From a checkpoint of a small image captioner: encoder arch swin, encoder widths [48, 96, 192].
Rows from block 5 of the image encoder of a small image captioner, named by matrix and row number. Rows with one number within an expert belong to one neuron, the router's apart. Each number is 128 + 24 x the weight over its row's rms, rounded and kept within 0 to 255. All counts start at 0. Numbers have three digits each.
After each expert's rows are labels from the 100 images, of 14976, where the router gives the expert most weight on average: "responds to" is what is common among them; "patch colour" is the nearest of a few named colours to the mean colour under the peak. Only what is clearly more common there than usual is listed. The data: small renderings of single solids in any pose. In brackets: how many of the 100, against the usual share in percent.
# router: slot weights (encoder.blocks.5.mlp.router.weight, 32x96, trained with AdamW), inputs 0-95
# up: expert up (encoder.blocks.5.mlp.up, 16x48x96), inputs 0-95
# down: expert down (encoder.blocks.5.mlp.down, 16x96x48, transposed), outputs 0-95

# expert 9
router.18:108122127143109127138134122144134140126156127114121175056144154157091149123130087147152127122134093148102088171100170102151072097147143146128168122162096131139128088160145151118134142105117087145127129143109098149138143146146113138127153110141092122152150117141184110110168143095125120111
router.19:148103165147089123130152115131095138138130140114154182080142139164128111119147077114165132114157100118107124136129164117141087111161091146164166160164092133139136081156163139136165128099143107127133144128127128138166144106149122137131138134126108089141164088144182109118137114102107113120
up.0:087111115124154149137125085112103122133124119139113153139136130087128122099130133135146122085105150151094133139100106130065168143106154145170133137119087123125150129102106114105124099192180123080110143172115122156159122121074160131146104128135125154145103123151154121154098145117107099120
down.0:134101162114083102130143159149129077153145086171096090132144169114086106148112132121133124155161108097141131105077145137178112119144101116138147103160113115131115147121106127143131134191116128133134176087113137127097168126141154115156137137129109165122125130121116134083111162135147138110
up.1:113172129114105095128098114146146114157192127163110158111152160102103086156115115180121141119119158153137102122141141137114098114113108126126083091162087160117088129126132076145135138128124127135128116121156157137147110140117166158148118121166129080147149121122110113126161088160135141092
down.1:102137110114117120130160118125116125150118187183140170167110137123093107110113131116108124108144147196140115156135132135133135089101138149127110140128141171121156112099128136120126125145131156119109112149150204121141121121137145142143168108129153162166110171073104150125111126083153141144
up.2:115117120133154136121109133177150137123126145165161169113131109110145141130155145152147177095111175124091110177121169116175120131134160123112140132137119135150110099111117138138146115120119098138127098155146149184126127124132121145141128098127070166138102138174113135148168121067127098093
down.2:173122123122123115163168170127117142107177137122124145116113107118164141127123150127116143133126128081098119084137091086094149072112108170109131101130120108080123173104106138109126104108092110158110113134117152144117122131131142107136125132102123068135123109101127092131134116078160106169
up.3:139177181111118090106128117149123105130128143148141111105116094128156099101140161122131112129128052096124175158125084146106132150149116114113149122129105144136107147138136143121125139131101094148145094125163147130135095127125145092126092102153197115164090166130127107159106130104116130150
down.3:138168076128124197179145109113137132169143171118114136139142208118100140120108146119072126096128146145111123130154126101086117131116140110149110099107130163090156099146119129091145103110138127096156140110113118094143144128133104156121144134141133113125126096130147103145140101142114105153
responds to: teal (38 vs 8.2); spring (28 vs 4.3)
patch colour: green (31 vs 5)

# expert 14
router.28:115116123087124140184141137159149158102138142079116095104138101149117132101080129163158102144140108146129108135155130122105133109126160148131139093154119141103124111117160113097121158084144105116145125103140156182135161174133114143118111128135095156145161178100169168107139104111101121135
router.29:117101137106107160169117123161133146074118142088119114131121092101119115076104139151131103158154136146139121144139133138144144140115147130137132106175124148080112099088139119102112127084166116124141129105150164160136126172119092108099086118115104147134139183091167147117111113100155098124
up.0:121112118151167108095132124149073095164123121129104162159097154104133157162182137121101158149157095161135149130117119098126116137104151131165121131118116124164117104117140101099138161156130146120129113055118152142139119106093110137171126130122105107129107123200111140137120134113158151136
down.0:181135129141126107129100146108153152130105106170124116102110107144161135089111194108139129099127129109143130133111110205085113110152132141131146120146133123155143119122145120131114095113141121162119087153069127091113146127134113094128082149169159141096116122112123167130138169138147145133
up.1:152119132115136135117166169152091082133119108095114131162126135121149125101134153144104096095122130118082174181111119139129109145123100117124111146075125095164148093145127150120140109136153096147102178122136140115127123100108155125101105137133076129145070119100151116147130131107128179103
down.1:093134141116130118149128105148152123079143080086099132123151143135125130113135160102161120149146137113140092130122095133124129165101126104097145100155090132148084100133107081119095117167173138082113158139116115107144187126142154143157157096151120181153143119133109139105157151129106117124
up.2:123103132109141082194123124145099180100131142115136127131131111142126133184073175114140125093147131145120142139096142116126119192104151123088146144121090121130102104134125109121117123100127098177126092132134142126125110147120124150129105139070148114109170175105139134105106135110156138135
down.2:108140136091134135093132131115098122165147081160134158102126125116143104118153109144106135119131098120145150123110118136143107095079119117108107074166140129167136129113104129156155099158148189133131140129110112130155127087090147107157091110169093058129093116128136102149117118136100128145
up.3:135127117100139080133131119107119160122125158144170140141145128082129129130115111184140145096138083098109118125108128120162091149139108134148162110108115148120106125085128144124109184146123110105149126118173161163151120181191087120105127106116120107106129155124106161106140101093120102128
down.3:160118140149118173097135166108153111156190122124137145146112120140132159129139133127145108132129171103161106111147163102129162116138160103107109133107151140136155147123138153128124132108099134134129153144152099126164095076104203143143085119118137079113138138134135096132133108094118126188
responds to: pink (77 vs 8.4)
patch colour: brown (84 vs 29.2)

# expert 1
router.2:142106175161119096118118110127157141127170110152105121114097143169097121141090095111133137127138084141113149136160160120106105096089090130147164164145134114089120107107142104150135165109101064113138125142094097182133161152129119114136143130128121126145155116116111157126133126164100169143
router.3:126112147146129089116139115117165129133173109162123114110125164151100123123077085116146131119098082147097138120159142118132097081103116140147155154128109144095121117110152126135136169111093071118152125161094110194142161170113099115136126138128113156154146121136137163110149132155108158121
up.0:135139151133151122179123118084146089083105111142157105124107123122123145110094107153107120130144093135071162150081112131118097156102116094114154104143131142130119155135156128123123108182145125117143089126129126154130132080135096121127132155093123139176151143114126175115095133110068134109
down.0:110152140107095108111133116140135142131135143122136143140129120107131115136169141177162079125116127095116105158110125115171135121150131155100128122140141130123121067097117151128109101084146106172092117121099140057143119158155153154105149157104140098117111143156113093135150164119193125121
up.1:163130094114130146097075148101164096139150154132128185086076095123120132107147131133111102146089144145109157145114163109137110152108138150099093136095130155153155137092100133102111131111100132154114120147157138169111131117105137128075115108115095136149113128159133103134110116137141173162
down.1:099104154103125134178124151138168182096086131178150106135090130140126084125135131131121139120097117093191127122149128103108153120112115110126129074143160129150162092115120136124108112127104095157129113125103126142164169134144117133149121200133107158135132156127091130126143125155119122119
up.2:105161111178150136114111115150115133124177119110132096134112106086113100098108122150129157134134132113141095149150133122152138100100168163117166133121131130153092158132148154119129192101138110147142111095094093134093097175160143163173136123175145149141134143160123109103135157129110129112
down.2:153130106100129137167130101136134120143125108117103128157100094141159176158113169116163127135101094123153106093128168164097195121134135120147136118133176168147132170102116158124106113138097118128140129120141105084135107108108139106133141160076126111093126122171125144094127140083122114138
up.3:125130158150105132092116130082133146124107149093125146146077106124099145101110117149136143164125120124155113136129108129141094140182092143137121127174127073117074148132143163127079122103179125099105104142155127128104137142124155113168111139149135162163149122126130147108102136170127078111
down.3:148129120107156137182145100173124155153144108138120145094174145144129093168139097106146062117104111147107130114169170117103145090115118153117143119079157118114126118136120098132150172095157119119199116133133130076144135131120130123117159132109144142128108133092146124117139135112136158131
responds to: plain (95 vs 59.9); yellow (63 vs 8.2); green (34 vs 8.3)
patch colour: yellow (47 vs 0.8); green (34 vs 5)

# expert 10
router.20:106171141123080145084133153144089110135109122118199134161143114089136124148153123151089102127175173130156148134101127125138147167116088129115127134134123127152108132148122099135106068167136132156130168161096127101131142140089124136152118118096131113138135118150112147153113098172141111119
router.21:107158130125098128107136153128100091145095110125180119142146103075152153118166135158092105118149170137159132142090104115171149146114108108093123100126112108149102167126111116130093087138137162150121160145110142106107129110105121125143129108104111084099150131144098151168143086150151101113
up.0:159119166135104098097100128110111132114113136083164109135118100112152122169136079126114185097137125138142084140120124100132170193096138145125132141135137130168123175148147132153140128112111131119157105135127131130113151085161113102085146108126149137107117147139114107163160137129069107118
down.0:108134081134108129160170134116153096139089116129106142133105130106099115081128145125150099107132179147139161149131139120147099089110110078175141131116107133156140134114106134100121086133106137181112121158110158103116133171065106172142128143101111155115096118119133116123161143138113137146
up.1:113144141105137144104110140113144120135166085090152096118151099087164155112131144150151133111098172095179131156125103113120117134165132101171136089132107139148137139124155128154146137114102112168166155126126098076079061149168110150135145151136141132135135128142160138134135125099119131115
down.1:148131092106112118120143162131095149163107093119104146160116171115132113115117125117121152124143097144136084141160178162136127118098127113098121103118093093119152159149149121139112096162119139136096139122173151116138180112110139146158125150157171151103130128136098128153188177149098149127
up.2:130144135186160119147106109136101117124098149061129069141125114103119126097135129175104152119155128143132139144112125135183117173107125141123147080135139113108148128123154132175112150098148132126171111135140156154112146112115108092113140166094130161132153132073156122122126144093105119137
down.2:129113166118071133150133140111139138100127128182128098092146127135137101115141132125126129118162090164167124108106122146131072090139137142165139163142128146154149071113130095110143127127077148141127100170101152129128112152138087147138115166140114152154126111120083160154138133167147136095
up.3:095159133163171157168088109127127121094096148126138084156119105105097116139151141132116139110121143123183155139120147159099109124130146126153143157066152091125090148145131134153150111141138118120104122163108140136105133144118136134158148126062092159103174146136139139118136125114153159092
down.3:137105168129129092098175140169155137075146113150094093104104125157148111108129116147122157105143109175107124155175112091141170116131154123136110114119116169105132117170156171135145168126106128111119182110121116124142153100148116110127137131153071152153110141131144129106134120152106113114
responds to: purple (34 vs 8)
patch colour: blue (41 vs 1.6)

# expert 15
router.30:167133133135128155102097107119151109098121165124113138102118135151144158116125086082160114141117152095125128135109151140103110116198137181104160149152144137127129091148136123158155124147141134114110156081136150127132119146153176181138132154154155122155147094123172132101109126114146139083
router.31:150097153105088098127100120117129142095095173091136123148119135135135139135151114124118104152130147121169125106124172138137111150194141143129159131162119122108096099137185127143137130145168099100137142134134134148153119168125144158178127156126154150168125104106168153105100124176126115092
up.0:074107121132122129191124138147166136076123102121102159109124135127139097126123184138133145132119124157093136150130115154121161184108149111168106135160149101118114103132096139085091117124115116146164114146133122094164167105151143126140104122135106162158096160131129101114153159120149100133
down.0:132113167122147093099129140100107107168147158141161073158124129171098142147124100110127145112098149112153138195124130113139095089130099118101099131157091144133164126161142126132118111128164123108127097090092128109101158118163096128121164117100137101147138109143107153169146116138097115125
up.1:106158097123116133183167135135134107118172143131103099149153150140110118166126185090125136143126154182087119172123164097114145124154166121142112151125098122123123131144116148108087137159124110143145134140126133136160135139102138135161169155136060110104089118164154104131120114136139132142
down.1:140132153096132127152144140162087080112154140145165147093129153133148128109134073117095108152141113129132143129112134168159121137104098118091128135156102123119124128126135124160135086198169122107124115164119126131132166108175100136153108098123149144172143095129143156087113135128085097138
up.2:142106141148140089166132106160179084112112129170129116135101180135150123114087104121104117135127116186134100117117116148162137116127201171130149148136128119163100165112140136133112105155118111139101137145113107127116109155114134156116129150153132099116177109076096117117111159136138142120
down.2:126156104134130163118124085184146135152126136112122100108141110127122176139139128137161111083115074127151125119091128102148143136100121122136106117121150136145058129098084121146074140128129139120057111123123107169139142133167164148149138162116108164138114140147157126099144140117110142144
up.3:103070130107132135135125109098117144129124085155141164126117128121161081125128139116150141139161082134121177108112140131039149098092112120142159109121110139135127139153122153111107103137160109133107098112090130175106081089099145129115136139144157129150127111131135133114174140142092116138
down.3:162137123124192135092175110120147112119114159127133064118121136151113159113179106129127093113130110140144135107118138152142111085121134070129091131175109112104104167128145111102145132108140123129098148155127131143096155157159094146124152133140154111133112114126156116150102122063119136100
responds to: pink (58 vs 8.4)
patch colour: pink (85 vs 9.1)

# expert 0
router.0:160131164127129113113092118117132141130128168143149134143121119145131119168130082135112137115131105134119127162113159116136095099186117163107180161147149125123098077146123125134135105099129137107108175113123146148130172143136178114146134141159145169156117085121150170109093099171112109100
router.1:149105171119088105122101150107092148144116166099162135131106108128081160157135087117103143116109105105145092156110133134144073122170088152141188140149116115106136110142148129149138136120121120139134150117095105178122149141152164130169125148141137143154111088133144148100118098169118129128
up.0:167138144104185134139083119079114146104152121086101111159168109146108117149134121182132118115157125141155138159129146082116115141080165092100108155121147112142134146126107138108156149132123136152103174125148140104112163135094134125142133138156101134113094115116084125145135082117096108112
down.0:090095126115107120118123140083096138127121150183138148112084126141197180154115105112105134111128099128107111135111169118121117151135099164131145108119103102118099118165161130157135129131060105166126134135113108135153112122111138103126126118105127145146111127135140096122147179184156126143
up.1:131110148160103136146141112114144124087121139161135138118138109103152146129080097140139146129151120130132143150132114135075125132092115145134155110130091131120146091104098113120071067107141155132152147101163182128098125067120117137162144107150163149172143141125110110148181106150121138114
down.1:116091119136165135129120172173083117136159122110143138179136122151070161134129121150165122106084141098082136129148123118142125126124180120127127122138111138166162099103116115114136161099106145143110130100129108128125137151118087095151165100109152121067099128117111127159149162106125129152
up.2:129149115125151121128106065168134111091119109147156103142150150101163135143092125104119173107128108126108121140130112178131088138163140149134107098121105138131105155143124129158143166154120153133148124155094162145135098141109096091127110111155154164153160137121074128107100166116149151083
down.2:086125168137130147124187129143109152157119172131138149129115121129170146109063100115173133150118090128115132125091095090137133145078080141129136127163120135168142134091113145147119132139102116122138094100152127117125128132134154157106130157124127118078111125145125100185106163120134149120
up.3:156146108094129167098166140153144094148131127147083171074144110107121168157122135103104165058172143132150145100159117122079100140122154127124119099080150161142116101142115096128129111148112122113132122121129138114133141115127117114156129135142173145143156137150134131115104115121097178140
down.3:132109101114182109114101128099116154157106114108115082134167120173109118105131109094123117122079106155151123096127089141123185137118090097131084152165099108156099126138111131091129146156159157121172115125108147115171160161126122136116135142101125127101130124097109164134143123157111115122
responds to: white (78 vs 8.3)
patch colour: white (83 vs 4.1)

# expert 2
router.4:095150130129110112126125125142106110114163140124156118098165153140103123115104112119200106108138145116127109091126131151122109081179115142174164118180113141174123095088172111130127102142149097135155165111117123149151121103120142178148107116150162128155131141136173146143126144137144158122
router.5:113130141143143126153116076167099092163132123150138111120157164138142116133105061124162123109103132138134100089147151171142131051170144179114132135146119118154165094116131105121127097099126152123121169105110143123135130087116136140114114124161124170140159130138152151144105120155111126128
up.0:161148088153125130123100127121150141135166119132141150070157119134135122139120152127149094093113108126096092119104112126156165140100067112153117115139154142147130114114151115121125099126171109126087166134183106150117131109153100163077157124119107121153136161152160163156148097160135118145
down.0:122098129094104153130121139101116104111111122092151137136118130128103138140147096143108134109146173112166135174151151119140133152180147151109111100120120084155113155096112125112149107168118183170143153140131146112112138152115100087157165171148090106106122121125105064141135131100137103134
up.1:136159191151111126108131140147121108104157065126198120103110108121126126121136128152125170115161123140102164152124126112133106101092138088149122109135128139117143130136131116148144114098140103149132129112133116113176180090116127105121097112127151188102119113182142105120125127099115086115
down.1:136105119114147107156143154141124146079129140138119124153199112079165121138146144106126123119148193125115159146154119130113155148165128180136122123136120140098127126102120097156114101113108113125103132158140099100118075126163109175151130137101089102144162122112112138106162131164138160134
up.2:154156107099117142124110089077136143089093145136145145106119138114123125136144167121108147109132143108146125127167115100129170113118095096104136191091140124153140119078123123152124156150134123090130128121124181109140101148120117110094090116105168136156177117103094110076115130126122135157
down.2:137110165150134105123091144166116097132151105113126123098098146133143154135129097115155152137152117122098116113107154152131079125149136128146117069150120110093124105148088114105159115100136115098158079142126100142107193132165089114121094120126112171148100141083157114143111168129133143133
up.3:135102139152126118119135132146123117119132131156120129114165126169127145133120095089149128115144124130096106148096130151088093107168078124124158158108109135113134143118141101078116122156166192142136187085133118147126093130164150133160097105167138126143143105131186125101140123176118132130
down.3:145151108110123151118136087172085140120151150178100113135115133143133138141095140104116153100154135073176171100121161119098117149150127134144169164131088118148118151116148190161127116120120131122158137137165167113114092126136144117116118155097132143104101165126101144134154120166150151132
responds to: green (80 vs 8.3)
patch colour: black (51 vs 14.5)

# expert 6
router.12:117112143158104097135138096123137054158137127127168144152134137127122149157123073118162137128139117091111106143094137135167114076204135151132161130122145129150146140103146121130131123108131152154123164125102134175115158117148165146102137131156125115150167111109186138142142122137104136131
router.13:169137107159114139156140120165134090143177103151129084173141144137153135157115117123146149109133136083116143150105114124146128044128153103104129149114144138170143156107113115154110148123105153134132145119113151186088158097145132120083131110118114143101169127121140108131168140116115118139
up.0:136125110095140097118164151126130132112104099107077121071170101120130128122172133111081130145140123062145188142137126118117110150134127136051171119099172117155133091129122159111132116111143147106100118134152143129102123127131158124135141068124136120116121123126150154133131130114152132107
down.0:137171130143120110121124104150106138168111173139148105144129139094108128163122098119120144104132087160130131103100147156155127091181121099171081141137118103099122156107125108112140108118157136152195116119131142106127157118127117122141170134076161149094161088139143106131128107104119099156
up.1:118091137133126157106119144152090130142112103087143134098137138142113145117162067103125150093128114154120128085105145115140109167130094097103108147094134109125099146152104155115119164101102114159127132160125119127195095106123089141148102108094129153128112113101089099154109104151148161146
down.1:147108126135134116144103089158150166100150143151103115109128151173114102119144078122115069160172125130100128125117148111137149099140138135109101126121126138134111133125107115109153096152167146073133128087107091165178166105132148118145162130124115136103140142147104137160122151130128065097
up.2:114164080119132105138115127087136101097118157149107172144130086097114122120116109106127126117124130109122117174117108145153102057088137143116151098145121148146148184132170105108078153141137113183143124117126125121125106148128103150127140163113115123124124154167124106109179146105115097124
down.2:136082125134161120115176173132107075188120131133161160141141156129133134136090187150136156150093117091155137076106101143152120146160108141106130093117150107108141129110098133138146152138106137156087131115146132097102110110146133082111144123142162130117114122113119140120139128151177119134
up.3:145105120146155111114155126127149132126165134130127154136133160113134137144122093152127123099135160183102145129136147108143123083167113142129105160093140144096123123174148105140116122080130100100176088169150175113152111101136130132127148084119175160145122094160118143151092154093144097122
down.3:140127097116143137147106125121081175125109141100097102154100130146122168134080135112157137106083124098117073155148095134160191165081129131128099146134137136101162147146118126124148128153108105120147119115156131111123123128128138180111151168104112120150166124143119150153156158141129160160
responds to: black (74 vs 8.6)
patch colour: black (97 vs 14.5)

# expert 4
router.8:105113150116100107109130100167130102136146146115143163115152185106132174124108137117163080153130139130139105101112114146097127090166127138155154108139121128150124075104162113131141090133154117149111149138104113145143098164103150205146114123131132095187120101122157109113112131133115128133
router.9:096112159125098131127115125131162155125119096127120126070150163171122141111153153141135093146166147143138152151100169117107122139139117131148164148122112111172088088138136133139130097178146089123079120168093098112151102166112111161154128153129113111163112093118151118110110137137108127095
up.0:122155172107146166168141114127165139098119122186125146154161131129134123126159114133152150112145121153107164138102126143116137110119138118152168146145097119138099114153101144082113141163123142102118136070161108132105116112112116088155169100161135114101076124161127149152119144079140166134
down.0:135138111138132164158111112124152133084151132117116167100116128089159163144111126145106076124136153157129076136127109097165156100156125111112149154101122131091101127132139161140140166117078049109139105110099134162132136129106136132101129122118098143175149124107141122149143093150115126155
up.1:142150147108137110108076082085084095096131118124158132140139126133098119120105117162115078145081136152127153110157109131098162142093132093134083133124145146114121128132119174158147171143139119117148099152095138087119094113111155106090120129126137116097137172141118135162126108140090102122
down.1:109105099147122099100136175143142131164104153154122152125119093123146136114112130122108164127111074101152151128112119104114112127173126161132147101150089122118089169110156092099114107123137084152136123057156092129097129097127117128173159141139103144111109094122141131094116103118161145124
up.2:155162162174121137131149116106070139152106116141161184122123133111156153126134104105129134104082140146092090127111104115157110106144146129147145129148091108103140126130143144140130099063119150136151127117138160142166112111131094106136132098134075127075111135136108109121104100109161091141
down.2:134108120096127117128130132182155138094108142141156127128101125111124172115082113154132132126146146076117109132116111098162146148144119161118129132147124149145126192132141137168115093182154096155087151135094106126125104133116139136080139083153145072140108104136140122164162105103137127109
up.3:164129160130173135172143149133123139094165100136094082132141143124120160134112138120106106131122188107166116099131110131124134109087107113140097102119154153091145163144187123119131143121125108115149120153117152101084137141133166162144154139121122076146125117113141146136174113155124140180
down.3:104102112099136158107129131132088152121121166133183154114104161145113123144144118112149137152125105158137144149122193135121126160181079125076154124161178148091125102125139104137088125143106080161112138105133109139167156114120120108154140142141127149116109112135148088123103112126137110101
responds to: red (61 vs 8.8); light from: behind the camera (55 vs 25); purple (34 vs 8)
patch colour: red (60 vs 0.6); purple (33 vs 2.6)

# expert 7
router.14:172141138109159108138096125110155145117147146099114112142118113152092154112075124106126139171090147107142078106149156140112169148117136136129158111125181101104141161106113157136111167094122114096129161077175138126129116129139159114135139103158141087153106155137123164104125136114146119098
router.15:121123101126125093106111109137171103129147173119102119168098089113125138116124102130121140145111106113116105109141143162088158140157096137156176109135135103105144138134152160181143130113155109102149128109149117150114080121115171142165169120144182120137108076133141154099119138174146116131
up.0:119124158134135168121117172114139138145139138132112097099133165116118137075081164124142154152165137140204131176127132136138105141123124123138143127131127082148092121130131123144141136133141041135112119106148097131124142143122125124163127166165141127124119119138135190112101154171121121121
down.0:107123115119145157108133118102153153092083122095112176184126110134158157135131118128079139171100112130124168118155154117112147150063110179136152156098144131115126124124159173099111133121110098110101183165134133115093112165124121129138139162131137114125120142104122112124104128107131161137
up.1:143112115112104141128130141083139148103141139153138076157101085158133142136127139150125105127134133099151086115132159106114140126106156145138171121087113168139098115123140105120119161114093154098130115110150136181122088107136116115136113150159161151131132176144188087143162170098128143100
down.1:121152130162135106137109156147151102160148108116130190105124162111122112136134160152110167097108127113112116100126149150117146067124105106125106126159157112125156174087083142119084136111139118140144156113143127110103136161113115138150144146130138113146155111151126163077166184167134136140
up.2:141135163103142069127120126104172185122145129122109089095083104181126138142114162142136155114090070113120119140124113090109122135117146105150168131115113145086099108103141137121141150108138127111147120174117130158081146155097132116103132126174128111129114175095125134131136149130117139133
down.2:121099108145141155138137151117114123123108103082153142146137132112113127097155125097114115120136183112155143163134132104184115125097067100137087137146162125160124159105091168107114141129120137114088139080155114122147101130131154169159117127140097099130111076139122085111169119119127115134
up.3:121160177143125127111108132132144147129130119139097154110135173109145101105086099106079090156092104117131146092145156141139088096097141121106155129100140134092094182145121149108117131156139170122143134155086113119075118148128144108127118136139097158137125105144100123135122179152116156159
down.3:155152085105091154158141104156127126174139138103170116141167113131111162121153124127164138103162144143121180127098078163159145119140095125129076120150110128135142086120110126106136133095141085128116142100131133142125110128116120145114143146090128080143123146114163105144142088093114119082
responds to: blue (26 vs 8.1)
patch colour: pink (60 vs 9.1)

# expert 11
router.22:176104175142160146142082087103148149096155118168117097164097127131121117134108127143135117095119112120116165153156098145109105078110125099162098154081141158128137120131125156141160172124100136122154123133134157164136120138137130146101102149115152130106146131090131136165118133109103151179
router.23:176113166119156121144092085090142145137157109144127113153105139146152102133106133146117121090139107111125151150150111118117090085114120122163117132104144162116143102128156149126191178093117092111161110129146175187134146146148120137090107139126148140119136127121150134158105113119097164155
up.0:143154130096112160056113144083161119122129173106093145095114115158146106104151169146154101117098093138131118094108118089118105145156128155143123136111115159160088150136072133115157131140098117136121127165125138135113124139136149114110114095155155143154139151150124116130115153094142174160
down.0:159111152149113099182136115185159114145130098135155154129151093123131118139131132124089192141120138159102118150162104119134111132070143118087127127120086129103162098131150090128144160112173079160127113147101110122133128124124129142118122153129126161095155119124119126143161161138101093108
up.1:125143130103106109121137111131105150106126122088128137151103100158127114118196121120088146112105134142131164112157095106145129158136103189127123128133195100134137063147138139114123122156109157158118144134146057105143140104128103101147128138128145141150146123085114106114159100107150101123
down.1:152134110150121153144111098120141105130135121114139135117147121073154111105136119144129089080157147151146126113100126151122117175188120093138093116110104125131167153139125113141198129118126147115136177087099190120141098161126131146136150137125144122161077136124139119129127182134110136117
up.2:129127119114127147151076130128088139130109141086101107168142135131115095152140156142097134132134128115095106099180079141111133106109112134134104154120181209075160140159153130114104117136110123141125180140138136142147103151141133121102159134086123125121098119143140134155151167150132124142
down.2:092172102148113126114103142153128134170129123107136120120110090134132146107118085131150115107155117122119148137098162153132133120146131151124141144158094116176122109174107153174155160131164145143116132161138115095116147137091107097101071116135140126074133121141069129121118074148134155150
up.3:161121147120136117153108108098165136170139131139137128125129153120134083131167151148134120172095118097113144161130128134136101107132147164091136118120117121131118118094158128160153130106116153085163160169167101166132115145170151113092113179150155120130136180146139096137150139075124158142
down.3:094092103129139129137140138145134151132147132106115069121100132141123152126152143106112156137130131166094116114157093105126157121113125099173130128139127143111140123148127183112163182115120080116153089134147136139156137101143078188169132169167128133144121094142112147127106125172131110098
responds to: brown (34 vs 8.3); orange (31 vs 8.3)
patch colour: black (44 vs 14.5)